python train.py --model="waveform autoencoder" --bottleneck="plain" --encoder_norm="batchnorm" --encoder_wave_channels=96 --decoder_norm="groupnorm" --init="lecun_normal" --optimizer="normuon" --muon_scale="match_rms_adamw" --nesterov=true --adamw_lr_other_params=0.0014 --epochs=9.8 --lr_schedule="cosine" --final_lr_fraction=0 --adamw_weight_decay_other_params=0
Rows from block 11 of the encoder, named by matrix and row number. Rows with one number belong to one channel. Each number is 200 + 30 x the weight over its row's rms, rounded and kept within 0 to 999. All counts start at 0. After the name is the row's rms in percent of the matrix's.
# convs1: first pointwise conv (encoder.blocks.11.convs.1.weight, 432x432x1), inputs 144-215
# convs3: second pointwise conv (encoder.blocks.11.convs.3.weight, 432x432x1, transposed), outputs 144-215
convs1.124,097,179,224,238,210,188,222,217,226,174,219,239,220,161,269,261,158,212,159,230,139,166,218,195,202,205,236,169,198,191,249,206,191,185,205,218,213,232,186,232,201,192,189,247,262,188,145,242,198,214,225,199,157,188,209,193,189,177,162,282,225,240,210,197,172,235,191,156,216,186,216,192,170
convs3.124,100,187,201,199,163,211,173,178,237,164,219,249,137,244,148,96,211,185,192,211,202,194,200,235,134,210,218,192,200,154,225,179,200,187,147,202,260,214,202,111,240,194,205,242,258,224,227,196,213,179,157,150,199,168,206,238,186,175,164,224,163,180,194,147,177,208,137,221,147,180,219,201,159
convs1.125,100,185,225,214,222,222,225,247,176,172,208,215,157,182,129,185,219,183,247,206,212,230,191,237,182,201,203,185,177,171,238,240,159,218,210,203,174,163,149,234,226,220,192,222,243,233,232,269,182,206,207,159,230,126,173,196,160,193,166,251,219,189,149,179,249,225,178,190,187,181,195,221,173
convs3.125,096,250,216,275,203,150,237,259,230,241,163,136,188,154,162,220,237,156,201,173,192,228,212,233,165,236,229,171,218,206,204,226,224,140,218,216,215,209,145,225,207,209,220,220,207,200,225,171,209,209,202,202,177,184,175,220,201,205,188,202,203,212,188,194,188,243,202,168,191,206,221,190,183
convs1.126,103,203,143,173,200,206,214,193,207,197,274,231,178,181,188,233,191,183,236,230,128,235,212,224,198,241,139,221,200,162,154,183,192,209,130,187,170,197,210,131,232,207,201,227,201,171,206,217,211,131,218,203,222,216,225,225,216,213,183,204,248,179,190,186,215,200,141,162,218,191,184,194,161
convs3.126,115,142,203,124,220,218,209,175,156,169,148,146,194,247,173,249,234,180,161,170,155,221,206,226,177,244,219,199,242,167,195,207,187,201,220,208,193,287,180,182,164,200,215,224,233,204,204,228,181,143,158,193,226,232,224,194,208,213,195,193,181,216,160,205,173,218,210,204,193,216,137,193,200
convs1.127,100,213,195,230,225,129,176,220,257,231,206,208,169,220,202,161,157,246,226,198,198,182,217,233,214,217,255,176,154,174,223,209,190,207,241,200,186,148,171,223,249,196,146,172,201,160,158,201,184,196,208,221,196,207,196,207,227,184,214,201,222,162,240,229,221,245,140,198,188,189,172,202,261
convs3.127,102,151,199,186,217,210,220,175,145,159,197,246,251,143,211,122,195,234,216,157,233,194,194,258,135,191,229,170,174,158,195,168,177,170,180,171,170,214,212,210,144,235,118,217,182,212,231,176,209,192,133,207,219,197,178,160,178,215,256,268,179,206,273,191,217,205,195,185,207,224,186,247,180
convs1.128,104,199,157,236,182,217,184,190,207,179,203,243,222,208,186,188,231,198,206,229,192,201,195,260,232,214,223,220,226,189,253,185,179,203,218,221,191,197,201,158,192,187,176,197,192,185,173,224,238,178,162,239,226,158,181,243,172,209,175,211,180,228,134,217,158,199,251,198,249,160,184,215,191
convs3.128,112,203,195,194,197,174,212,195,146,276,278,222,208,268,176,215,236,203,202,216,216,220,216,208,235,213,208,202,162,209,227,150,212,220,255,202,208,252,257,167,157,217,215,182,241,195,217,205,226,248,180,220,158,210,149,222,185,257,191,173,164,220,205,137,192,168,251,177,184,224,185,198,211
convs1.129,104,149,231,227,177,237,206,230,201,168,207,198,193,185,223,235,232,210,204,71,187,206,199,166,258,202,229,242,207,248,212,268,142,204,232,202,212,200,163,228,207,232,212,228,218,192,226,180,200,200,269,211,207,161,249,239,173,197,189,189,199,177,196,211,238,184,175,181,175,214,216,189,179
convs3.129,097,199,190,245,212,173,128,181,206,199,198,199,186,185,211,203,237,244,210,171,188,202,169,190,238,175,210,176,167,234,206,233,251,159,246,180,204,183,188,227,220,142,239,200,173,169,149,204,141,203,236,216,212,204,234,216,252,170,196,165,248,188,192,221,235,219,200,231,123,205,278,209,237
convs1.130,099,227,224,224,191,193,176,194,208,214,236,165,206,212,191,158,193,165,180,200,166,193,211,185,205,121,240,187,239,202,226,228,180,194,217,194,132,176,188,231,211,230,203,170,214,186,205,234,180,186,209,197,150,259,274,184,212,171,181,203,180,196,222,136,195,207,238,187,157,172,194,176,196
convs3.130,100,220,210,161,193,197,225,178,165,250,184,252,197,193,191,248,179,204,182,225,210,205,207,197,230,141,215,138,162,220,215,191,135,206,207,186,176,208,222,143,257,195,152,208,187,199,171,187,133,168,168,190,211,210,247,212,195,238,183,230,204,244,176,158,225,270,139,222,142,220,202,216,204
convs1.131,103,206,168,207,172,211,149,214,229,193,139,252,221,218,161,177,241,163,208,220,230,228,185,196,206,197,184,128,197,228,235,160,269,206,153,247,206,184,208,215,217,252,148,178,265,232,135,214,236,156,239,234,194,127,256,162,241,187,190,147,156,199,184,261,207,158,190,220,218,214,201,255,215
convs3.131,111,202,183,200,194,174,208,210,210,242,192,176,199,182,222,258,207,214,206,235,182,224,193,230,213,181,216,175,228,205,171,181,222,186,178,213,187,186,222,207,185,269,264,238,220,207,238,188,202,203,192,255,230,203,196,140,218,267,102,270,165,205,172,185,220,224,165,191,236,194,211,150,194
convs1.132,093,195,261,158,168,218,208,282,172,173,225,213,213,222,186,241,227,212,212,195,184,162,260,228,211,198,182,244,165,175,229,184,214,197,246,180,219,167,146,198,231,213,187,192,199,171,184,192,215,166,254,140,204,187,246,199,202,177,215,184,159,201,156,174,174,219,254,240,231,196,202,193,172
convs3.132,087,257,234,164,179,193,161,181,169,170,238,187,174,235,204,249,195,221,233,237,169,188,167,222,197,154,187,169,159,208,195,174,153,208,185,224,224,180,233,168,167,227,181,166,185,189,216,153,211,185,228,249,152,184,166,172,218,157,210,265,232,222,221,157,230,231,221,225,160,262,193,187,218
convs1.133,096,234,220,215,188,194,200,200,256,242,220,155,220,154,240,213,198,218,174,232,140,197,192,173,202,225,218,225,148,192,237,202,233,191,246,161,197,171,198,219,174,216,222,205,199,215,189,222,219,196,177,186,188,188,201,232,207,248,173,165,172,176,200,237,167,163,196,192,222,237,176,211,161
convs3.133,092,229,182,187,165,226,166,220,147,255,151,188,277,174,222,212,237,217,160,224,224,209,220,176,201,207,201,178,172,242,174,233,181,212,171,180,237,88,214,218,183,181,220,189,225,182,227,170,211,187,223,172,236,204,177,190,208,159,253,230,150,152,214,258,203,216,192,220,182,202,176,226,210
convs1.134,097,187,207,232,173,201,144,206,184,212,205,129,216,222,189,207,214,233,203,189,240,256,199,196,191,171,228,225,198,224,132,220,207,225,156,223,226,134,174,182,174,171,183,217,155,257,186,187,201,191,195,195,221,195,164,202,200,220,204,160,207,202,218,199,210,194,213,221,207,240,235,166,245
convs3.134,089,197,173,164,184,207,249,263,221,186,225,185,220,149,174,209,209,189,150,187,274,168,217,218,161,213,170,186,206,181,184,211,136,226,183,212,217,227,190,239,166,249,181,210,186,198,211,186,158,258,206,213,147,198,232,186,171,246,213,198,234,240,139,221,204,187,190,165,222,257,218,174,156
convs1.135,092,260,247,214,206,213,213,235,224,168,188,226,204,196,195,220,157,215,185,189,173,142,207,198,182,189,186,185,202,223,181,165,185,196,153,194,221,217,173,171,169,178,184,236,164,200,202,205,219,222,173,179,155,167,180,209,224,246,147,217,156,208,174,182,204,215,187,204,204,243,241,200,226
convs3.135,075,237,173,210,172,198,214,147,166,164,171,155,196,163,182,234,163,212,213,140,245,158,195,166,208,248,186,187,164,228,177,186,171,194,198,194,266,170,189,140,206,158,229,192,167,176,216,225,204,185,231,235,213,198,220,192,228,217,201,212,219,164,268,218,185,204,264,223,153,174,206,213,196
convs1.136,104,171,231,189,215,239,206,264,199,230,260,166,223,234,242,198,187,260,214,205,162,182,201,182,155,240,230,163,197,189,223,271,187,162,221,284,225,197,210,194,213,187,207,178,200,189,175,183,143,141,190,249,183,211,187,212,207,175,189,196,240,217,168,183,256,211,156,254,213,187,278,253,271
convs3.136,102,198,151,188,267,154,233,176,240,191,191,189,228,198,226,201,139,135,247,176,198,228,194,208,206,166,211,181,239,167,208,180,177,174,205,222,204,163,172,254,236,189,230,238,131,231,168,193,215,200,225,236,190,203,203,204,183,228,213,238,166,243,241,182,243,220,210,221,189,203,256,179,178
convs1.137,101,205,193,245,218,103,243,214,252,185,165,220,175,192,163,158,154,195,186,169,155,188,198,246,194,197,181,238,253,308,170,200,209,236,207,174,214,212,127,220,191,218,172,198,215,157,194,198,191,248,185,174,155,180,210,208,161,194,186,189,247,203,251,254,173,216,211,168,254,158,182,227,177
convs3.137,104,213,204,182,212,221,233,178,242,130,206,179,227,186,178,232,225,164,191,184,149,175,184,207,241,183,190,159,241,201,203,184,225,203,189,200,179,199,182,200,236,225,169,205,164,178,213,194,193,197,223,118,198,255,235,210,188,184,228,202,201,222,184,186,173,233,237,193,144,186,281,190,120
convs1.138,098,214,213,157,209,219,180,187,183,181,162,200,233,226,190,194,230,228,217,245,189,215,240,175,215,140,213,215,225,168,219,211,160,212,240,206,190,167,224,183,199,133,187,143,174,173,186,211,190,198,234,273,174,145,175,226,246,176,177,258,146,208,180,198,218,173,254,206,217,247,149,220,152
convs3.138,096,143,189,223,224,184,197,207,149,190,197,194,167,179,201,179,264,164,205,152,226,196,178,221,221,182,202,196,252,214,137,150,228,228,207,205,207,198,187,191,169,180,208,210,191,199,209,202,194,203,208,271,206,210,199,148,185,214,190,163,207,144,214,237,160,165,249,186,218,253,213,219,252
convs1.139,103,150,217,214,205,190,203,215,214,160,203,223,216,236,218,206,206,184,197,201,181,198,232,192,162,178,185,220,184,184,155,266,194,220,221,202,242,168,206,249,232,255,163,181,219,176,187,198,209,194,160,218,266,213,254,133,202,212,223,206,133,193,176,220,131,212,226,230,180,209,199,169,214
convs3.139,089,195,206,201,195,207,192,88,213,181,162,187,234,210,192,210,190,198,190,168,207,227,230,222,209,193,178,163,170,250,255,235,230,235,168,212,140,197,111,227,234,197,215,186,177,204,217,204,225,224,217,189,189,248,194,293,191,164,203,196,258,222,141,239,283,172,177,176,182,254,196,239,150
convs1.140,096,211,169,207,171,200,170,205,190,212,183,173,166,188,223,165,197,158,252,207,215,172,192,177,211,180,188,163,222,230,186,162,183,211,273,152,159,192,264,194,197,172,186,197,149,181,191,207,167,185,183,212,167,215,192,219,245,178,222,128,251,185,235,216,240,174,237,214,160,212,229,198,213
convs3.140,097,207,198,182,170,210,233,226,228,188,210,160,167,207,227,137,180,167,209,188,206,206,231,193,192,230,248,169,156,204,183,182,137,216,159,221,160,235,161,173,185,261,255,181,180,200,135,221,141,238,207,182,204,141,163,123,149,215,211,190,245,169,175,174,261,127,212,246,183,155,202,206,238
convs1.141,104,197,163,246,188,202,178,196,194,280,208,170,209,230,199,209,230,225,211,218,203,243,212,238,194,186,156,169,196,228,192,258,193,196,175,185,199,188,170,140,223,197,137,213,193,199,170,162,230,152,206,218,226,147,181,191,187,209,208,225,200,207,218,226,224,228,239,216,177,138,234,219,224
convs3.141,094,236,174,190,223,208,199,210,204,189,205,191,209,157,240,201,218,213,189,203,191,210,193,167,189,231,206,179,219,231,156,180,242,182,207,209,181,216,220,191,249,218,175,260,171,196,213,190,223,230,191,228,224,236,185,241,162,236,150,169,196,191,176,186,200,242,148,185,233,230,163,226,184
convs1.142,101,217,158,196,211,156,156,197,229,188,199,175,176,240,201,245,189,209,152,176,218,240,221,207,202,251,222,238,155,172,211,206,203,237,241,187,207,205,181,205,198,224,172,138,192,221,186,168,251,167,214,177,167,156,212,189,203,281,264,204,202,201,202,222,164,177,179,163,179,284,197,244,203
convs3.142,099,216,173,200,235,232,245,175,156,216,178,140,231,203,188,169,200,194,194,183,237,178,178,216,159,177,171,139,205,229,189,246,232,177,186,191,198,166,206,179,310,153,237,198,222,214,138,219,241,183,208,229,186,242,213,202,200,187,132,273,169,152,226,121,184,196,201,155,272,149,142,206,173
convs1.143,103,213,203,184,207,223,211,225,207,196,185,165,179,180,163,213,202,142,228,161,175,169,211,146,185,219,203,224,210,206,236,196,220,193,206,184,196,234,192,192,234,200,178,192,243,198,212,174,171,149,228,203,194,218,207,190,163,194,205,216,186,191,200,209,159,157,202,204,125,190,231,216,141
convs3.143,106,158,201,202,257,241,242,228,230,191,255,177,217,161,203,198,193,194,178,173,211,141,197,200,242,236,216,177,177,210,174,180,204,215,242,202,182,185,137,208,187,193,189,254,184,204,202,203,234,176,231,216,203,169,220,233,207,233,195,198,208,215,210,170,235,220,191,137,128,221,242,215,199
convs1.144,098,187,200,176,190,242,202,231,167,152,205,234,209,181,203,225,158,193,203,208,153,175,209,217,227,237,190,158,220,155,197,186,215,267,204,186,216,187,203,186,146,228,221,194,178,216,231,208,241,192,200,170,146,151,212,266,166,204,183,236,209,211,151,207,204,150,235,109,221,158,240,170,191
convs3.144,099,202,178,216,270,223,187,207,186,174,256,163,211,206,208,185,239,227,201,196,193,192,168,242,223,262,236,197,175,200,246,186,211,191,148,251,162,205,208,254,158,203,188,141,174,186,230,235,190,198,168,182,165,177,244,225,227,202,205,195,199,254,233,229,191,219,212,212,198,283,195,244,189
convs1.145,100,220,253,261,211,147,185,218,221,144,223,182,236,163,216,231,236,239,208,184,225,195,190,212,264,162,167,208,208,276,217,190,210,190,210,207,226,152,207,313,209,180,202,216,230,214,150,231,198,217,225,171,225,230,193,208,213,198,252,165,173,173,171,207,197,163,243,214,130,195,167,194,202
convs3.145,106,190,230,191,187,218,175,171,177,203,208,227,226,238,199,218,239,198,178,214,213,222,196,224,205,202,205,179,238,181,184,195,235,176,178,185,193,194,158,213,203,164,256,134,179,165,160,189,200,168,188,250,180,156,207,211,208,183,175,233,227,202,231,177,208,186,183,226,179,233,225,211,207
convs1.146,105,217,146,205,186,165,159,232,219,205,238,202,226,171,187,225,202,211,170,226,193,252,208,169,194,181,184,205,196,251,228,183,277,194,227,234,209,206,211,230,196,221,183,194,225,194,186,229,176,168,207,155,202,180,171,215,203,126,191,180,224,218,192,179,285,138,218,198,194,202,230,192,217
convs3.146,093,188,227,210,219,193,182,248,228,269,240,207,190,214,167,199,164,177,231,194,245,222,212,174,198,158,189,181,148,202,254,177,150,161,181,214,183,215,171,203,264,158,180,176,178,246,264,236,253,244,189,171,161,159,194,185,197,220,205,233,180,196,236,249,166,182,217,194,200,154,170,176,152
convs1.147,102,179,212,203,223,194,144,230,189,213,229,167,196,229,286,96,172,227,236,195,155,180,199,180,226,176,189,199,166,181,220,240,228,230,185,203,214,175,245,168,169,210,182,198,169,194,247,213,199,243,161,182,259,201,208,204,205,155,208,209,236,216,156,192,254,188,185,216,217,205,199,182,173
convs3.147,105,202,171,222,205,190,144,204,164,237,201,242,170,235,153,212,234,201,230,167,283,169,193,224,133,207,160,179,159,223,169,208,215,183,193,186,198,191,182,203,143,185,130,204,191,237,176,153,177,162,214,257,221,195,202,167,204,219,209,203,211,173,156,193,199,188,245,236,202,231,189,178,209
convs1.148,100,175,239,209,122,221,201,163,187,214,172,197,192,218,201,213,211,218,163,229,212,211,214,118,222,190,195,216,226,203,178,192,224,207,178,203,231,242,173,150,267,199,196,150,194,227,201,244,170,172,219,216,201,197,188,185,253,182,179,197,181,221,244,209,195,164,184,238,217,276,181,229,253
convs3.148,106,173,238,137,207,197,170,212,174,280,210,167,218,129,225,169,187,232,216,220,182,191,203,267,215,201,210,224,246,175,181,214,214,143,201,244,202,174,163,188,194,237,209,179,195,232,190,165,209,195,163,147,193,153,184,214,233,145,143,207,224,210,238,205,191,135,199,194,269,206,172,170,155
convs1.149,100,166,201,212,198,179,160,192,212,192,176,158,208,186,192,194,181,230,225,203,228,189,180,170,183,189,229,203,201,188,195,189,183,192,150,184,151,208,164,225,202,196,192,209,265,240,189,166,158,127,209,200,142,169,227,190,209,206,177,220,164,215,210,189,145,194,186,169,204,242,218,180,164
convs3.149,110,218,238,213,198,186,229,215,213,202,167,198,146,234,154,180,165,222,248,225,178,195,201,158,180,218,209,227,209,167,195,190,150,157,193,187,181,220,212,169,233,189,182,187,192,207,130,224,219,183,255,221,229,150,216,190,217,236,256,170,217,211,290,267,216,182,187,175,226,253,183,210,232
convs1.150,099,194,222,139,213,230,179,139,211,187,167,204,221,205,209,236,230,161,180,228,239,196,208,216,198,219,198,212,194,169,165,211,192,216,169,231,182,169,182,206,205,125,163,182,138,214,246,211,159,166,207,182,178,137,206,189,210,199,194,173,237,174,149,185,231,249,214,175,171,185,192,202,191
convs3.150,091,188,207,179,227,202,221,197,176,153,234,193,216,231,228,177,189,179,214,171,186,191,176,232,145,224,214,196,216,224,221,238,227,193,195,178,202,244,166,210,209,214,210,187,193,197,194,148,171,215,186,187,167,166,187,199,183,177,219,179,186,200,188,218,223,194,195,206,225,189,180,237,194
convs1.151,099,160,265,192,189,217,221,208,187,171,154,205,230,198,188,221,239,164,247,243,172,184,203,222,195,210,179,238,181,209,174,177,247,144,174,208,150,203,255,197,216,220,198,212,177,227,229,234,188,220,203,155,181,242,192,220,167,243,202,186,154,205,222,206,214,186,201,191,240,213,174,227,198
convs3.151,093,199,204,219,214,215,195,167,214,231,200,174,159,207,185,206,220,206,238,222,224,173,186,207,167,191,194,247,170,180,215,207,200,164,191,181,194,191,154,219,209,182,198,180,239,205,223,210,235,189,218,188,133,199,150,198,178,178,238,196,221,192,177,235,208,164,119,208,198,189,183,170,266
convs1.152,101,214,220,169,222,214,209,220,170,196,193,259,200,215,241,235,145,195,232,224,190,201,202,145,186,214,217,178,219,197,196,172,221,180,221,222,162,196,217,153,194,163,192,207,149,194,250,182,198,182,188,190,191,113,214,210,214,185,186,196,226,183,208,226,211,195,155,173,210,211,226,161,192
convs3.152,090,212,156,251,201,185,194,232,221,176,217,224,218,219,170,190,287,163,231,185,203,178,240,200,166,209,192,166,217,233,186,194,202,186,160,173,124,191,199,242,216,194,214,209,238,248,184,182,213,189,206,195,205,214,135,199,207,173,202,202,203,173,207,246,202,173,212,181,190,237,210,207,167
convs1.153,098,211,236,218,201,228,167,207,142,173,135,192,164,230,201,212,228,225,201,71,203,203,183,238,215,205,111,178,213,204,166,242,209,207,205,196,146,209,186,205,205,216,201,164,184,152,158,184,213,195,202,242,178,187,215,208,249,166,140,250,159,231,244,226,172,225,239,186,207,177,209,148,173
convs3.153,094,162,150,185,204,233,180,179,235,160,192,165,208,164,179,238,244,214,225,205,212,193,189,273,247,198,148,229,241,236,141,182,254,246,213,193,258,241,155,199,224,233,202,167,253,180,225,189,215,227,185,208,161,226,211,140,187,176,223,187,156,162,199,201,200,225,220,203,172,226,199,189,205
convs1.154,095,167,206,202,189,242,166,183,164,185,190,222,188,227,229,226,203,164,226,227,242,220,244,240,207,219,234,186,193,161,201,194,201,206,196,187,183,176,191,154,207,167,176,215,189,222,200,191,206,205,255,202,217,205,224,215,167,270,153,173,255,226,199,198,203,187,144,205,208,175,155,244,198
convs3.154,100,175,165,217,193,217,275,176,201,195,207,196,201,182,188,247,182,216,243,207,243,224,176,209,235,212,193,187,200,223,227,210,205,175,233,233,219,203,221,187,129,198,174,164,222,168,126,188,212,145,208,145,171,190,225,223,197,186,207,211,250,234,200,214,192,160,234,198,205,185,187,201,238
convs1.155,100,216,209,197,186,197,204,242,193,180,201,196,220,216,169,250,196,220,169,158,238,208,202,198,197,237,222,247,175,240,249,158,179,169,286,225,253,228,196,175,184,158,205,203,209,184,182,180,188,213,123,172,194,230,158,245,278,186,181,197,214,140,189,172,207,174,197,147,206,219,241,152,195
convs3.155,104,229,223,173,213,249,206,223,181,178,232,189,211,208,213,177,188,227,186,176,283,197,218,262,183,156,190,178,219,213,180,186,198,195,209,220,241,176,197,148,238,248,186,206,224,241,210,188,185,256,220,147,184,198,225,197,226,243,224,241,221,220,182,203,193,173,194,192,198,212,242,151,173
convs1.156,105,223,228,210,172,193,182,202,234,175,213,213,173,230,210,159,231,182,180,183,238,162,145,189,180,213,253,188,176,195,204,169,227,196,239,169,223,190,167,251,198,186,200,196,284,256,235,231,184,182,270,227,183,170,255,240,173,178,205,219,199,205,250,201,167,196,263,159,184,194,207,195,242
convs3.156,105,146,161,112,155,166,150,192,180,243,226,163,158,171,192,228,241,181,221,217,159,201,175,203,262,192,203,165,168,162,180,225,204,241,233,173,186,175,235,134,232,269,200,200,179,131,232,221,183,191,228,213,188,201,203,230,217,206,207,283,184,144,171,214,182,261,186,211,251,223,188,168,222
convs1.157,094,227,244,172,207,156,224,197,104,193,185,221,225,192,205,230,205,202,243,145,252,193,195,177,202,186,136,202,222,186,226,164,176,194,200,174,193,193,206,273,206,199,233,216,204,176,223,231,190,203,203,262,154,202,180,183,177,198,201,213,210,202,173,229,198,162,166,220,191,159,131,187,216
convs3.157,092,173,211,170,194,201,183,216,211,242,202,199,171,161,153,170,272,207,187,216,225,186,249,236,207,179,166,217,196,176,242,227,173,201,227,173,152,152,211,207,236,220,271,209,225,171,220,202,219,209,164,250,183,252,178,148,176,204,244,187,263,203,225,168,204,225,218,207,226,201,224,208,207
convs1.158,099,185,194,233,188,208,180,249,214,199,191,180,180,173,194,208,196,204,186,199,198,199,240,220,188,159,145,251,208,231,202,308,253,206,197,227,174,229,189,256,201,220,231,199,151,208,237,215,211,191,235,191,159,233,224,215,151,231,211,165,186,163,227,159,222,195,203,227,184,109,136,203,246
convs3.158,100,189,211,185,183,211,196,152,174,185,187,148,194,147,196,181,209,226,149,176,188,241,214,221,218,216,226,242,167,195,187,184,222,204,200,148,243,227,189,197,220,224,172,195,150,207,258,173,182,178,181,167,262,217,188,149,206,201,270,142,218,234,150,222,201,257,223,196,205,243,175,171,144
convs1.159,096,184,229,267,156,223,192,161,193,184,172,214,219,153,170,207,143,237,181,255,215,163,161,198,242,173,283,219,210,182,217,231,155,181,163,174,208,194,199,214,266,224,143,196,202,237,171,179,182,194,205,148,219,234,167,205,229,157,161,187,191,179,195,191,184,166,222,179,217,199,178,217,170
convs3.159,100,209,187,210,195,219,203,164,137,186,230,197,235,219,186,218,129,194,239,221,189,192,208,241,291,229,156,204,165,197,212,172,180,191,213,178,174,242,218,191,185,226,176,164,194,250,212,184,204,224,233,221,215,215,265,166,224,179,180,212,226,165,188,206,251,205,167,226,193,186,171,148,201
convs1.160,101,222,202,200,209,268,214,159,154,238,209,199,208,193,211,159,244,214,243,198,168,183,213,188,144,180,142,226,208,236,194,185,257,212,205,233,223,177,196,205,187,222,210,193,235,202,228,196,161,223,274,182,193,121,198,247,268,215,177,183,193,165,248,157,277,168,168,215,244,214,215,222,168
convs3.160,088,183,171,182,238,169,180,178,166,190,230,230,195,217,188,204,184,180,250,153,169,175,207,238,182,231,200,211,181,189,199,244,183,187,176,207,189,230,217,157,147,206,193,146,243,194,213,186,222,221,272,179,158,213,208,118,202,227,198,186,175,190,210,197,198,194,161,206,224,174,242,208,204
convs1.161,105,240,217,202,211,269,191,194,202,238,224,188,217,229,189,180,181,222,265,218,197,152,160,248,221,196,139,187,163,197,227,168,213,219,212,209,187,196,192,187,151,177,236,235,189,224,205,172,218,217,202,189,208,203,191,143,196,183,183,172,206,234,143,177,203,226,172,207,217,218,105,204,186
convs3.161,096,172,206,189,199,227,148,231,184,119,185,230,202,170,214,199,217,210,212,192,260,228,236,252,203,251,231,168,239,134,182,188,246,179,205,197,278,219,191,192,258,202,194,204,183,171,234,203,164,171,182,187,218,180,227,119,232,240,196,193,232,219,195,199,201,186,191,177,164,166,131,199,232
convs1.162,095,187,187,188,227,203,165,196,175,210,193,215,218,230,219,187,149,223,168,225,230,239,186,207,218,154,210,181,181,193,184,242,172,214,150,219,222,220,186,171,223,231,210,181,257,173,231,207,176,221,220,217,171,193,156,187,242,229,195,181,180,186,180,193,233,192,276,202,234,240,189,154,172
convs3.162,080,201,177,254,203,184,190,276,196,241,221,178,184,198,246,255,180,165,166,195,217,147,195,198,186,181,173,242,188,163,195,169,216,175,190,187,211,236,228,157,193,239,208,189,214,196,198,183,202,139,179,255,261,150,183,168,222,207,182,180,144,204,216,200,180,251,198,214,193,215,207,189,201
convs1.163,104,180,207,220,174,167,169,166,133,179,161,220,209,170,229,269,204,184,209,208,240,228,225,174,172,191,123,215,286,217,242,209,184,163,217,195,132,167,178,192,197,218,160,132,170,197,232,168,178,205,194,208,195,182,207,177,152,185,190,220,193,201,270,153,184,225,208,265,213,239,212,219,225
convs3.163,107,223,155,213,256,199,241,206,242,223,261,136,240,190,218,155,195,195,296,174,202,165,229,236,172,210,198,160,250,162,168,246,188,165,222,173,205,209,187,202,206,204,160,187,209,231,296,210,206,230,156,195,128,201,258,218,203,141,254,188,204,169,197,228,237,206,195,163,237,197,208,204,189
convs1.164,102,213,237,194,178,185,152,240,257,170,156,259,202,239,176,152,207,212,217,211,201,210,195,224,178,151,191,172,145,130,195,194,154,209,192,167,215,153,195,178,229,192,235,179,256,174,240,197,262,217,201,217,206,201,227,174,183,186,207,266,234,224,227,225,209,219,177,223,175,201,227,177,192
convs3.164,098,209,202,225,224,187,194,182,220,187,205,243,205,264,204,241,205,276,224,194,254,186,243,143,109,221,198,212,275,171,186,214,150,179,209,195,204,214,201,230,215,233,163,173,187,229,179,173,185,140,194,214,204,244,123,227,186,191,236,197,249,194,163,188,178,240,221,198,240,182,178,223,212
convs1.165,102,206,257,239,176,180,183,191,207,244,233,187,199,152,194,207,194,243,213,139,191,205,203,165,195,285,154,215,245,215,202,212,247,240,204,159,246,200,177,240,173,217,191,182,208,238,242,225,203,173,209,160,162,188,186,218,139,180,152,233,232,181,180,178,192,189,179,203,167,198,166,238,187
convs3.165,104,189,194,219,192,235,185,215,212,178,242,219,172,250,192,208,194,177,90,186,211,180,205,214,196,143,185,183,187,247,205,173,160,165,193,193,192,208,180,217,127,269,207,183,140,216,232,185,210,197,245,198,213,193,177,169,242,181,197,224,245,196,188,193,213,208,193,249,196,180,221,190,230
convs1.166,106,253,185,204,148,190,182,183,253,189,203,190,193,143,247,171,216,172,234,142,173,238,214,176,197,158,195,215,208,193,246,234,145,165,182,200,208,227,187,217,231,213,209,192,221,224,149,250,182,208,227,194,184,187,192,260,195,165,206,182,224,252,192,259,228,201,276,248,202,205,188,212,186
convs3.166,106,229,204,221,206,196,206,228,190,158,232,212,192,235,228,192,189,204,202,169,239,184,205,295,172,234,208,189,145,222,196,169,223,193,208,187,233,219,180,237,123,206,245,194,201,220,190,219,221,185,195,249,218,187,221,229,178,210,135,205,190,216,208,215,167,155,145,225,184,218,224,175,130
convs1.167,101,197,168,219,215,195,212,217,197,164,162,199,190,245,225,221,190,254,195,218,158,181,184,197,250,236,215,244,208,177,180,243,170,213,217,163,227,242,192,250,242,244,228,163,193,176,194,206,183,183,186,201,196,217,176,199,183,200,264,186,269,190,215,189,256,194,222,210,238,205,189,186,190
convs3.167,107,233,153,246,180,242,181,203,202,185,205,191,216,169,228,229,211,187,197,171,190,167,214,203,151,168,225,201,199,160,123,246,222,212,142,135,202,206,177,186,211,191,234,239,203,198,191,181,187,226,165,193,204,188,193,198,180,205,132,191,205,240,187,201,172,206,163,225,267,184,207,187,163
convs1.168,096,220,143,199,236,191,214,182,226,206,140,209,214,230,170,220,247,192,259,238,179,222,233,252,245,226,245,232,189,191,178,169,191,229,219,232,210,189,215,174,189,213,126,256,170,214,224,220,192,203,192,238,215,215,254,234,130,224,208,261,218,187,182,212,191,176,171,245,193,202,225,167,169
convs3.168,101,191,224,213,213,224,205,172,193,188,193,219,158,242,184,167,189,194,201,201,172,178,177,207,245,205,228,182,186,198,212,202,195,228,196,161,185,189,156,184,187,212,246,190,163,188,224,170,166,211,199,265,195,211,182,209,194,173,139,218,199,235,122,172,200,231,215,160,159,206,224,269,190
convs1.169,101,144,209,188,195,215,209,199,191,253,190,177,154,202,191,184,186,201,269,210,210,206,214,171,162,219,186,250,194,181,194,208,164,199,127,186,107,179,230,155,168,252,154,169,196,174,223,206,245,249,183,251,218,226,249,213,204,221,194,198,203,180,166,191,238,182,216,182,158,188,223,184,201
convs3.169,105,181,141,171,166,194,250,150,271,217,227,209,231,184,209,174,227,204,209,208,217,193,216,219,213,208,190,202,224,165,238,167,221,207,172,217,213,222,264,183,191,182,176,232,193,176,224,162,145,202,143,203,195,215,229,202,250,217,219,259,164,185,200,190,210,198,265,171,206,225,164,210,201
convs1.170,095,189,229,205,224,203,223,203,188,178,184,193,169,221,201,174,214,175,195,193,188,244,235,184,207,222,205,225,185,193,184,160,210,191,177,217,202,208,182,235,224,220,206,281,184,188,165,146,188,206,228,213,192,206,180,213,208,199,231,204,193,194,232,149,240,195,187,201,209,168,153,198,210
convs3.170,097,182,128,181,225,233,184,184,170,214,237,212,178,165,205,207,188,155,200,218,208,196,206,218,216,221,211,211,188,196,172,185,207,225,167,186,168,256,206,185,208,213,207,161,186,166,183,169,256,256,171,177,190,130,205,159,183,167,217,159,171,186,218,207,185,240,185,143,192,164,207,187,247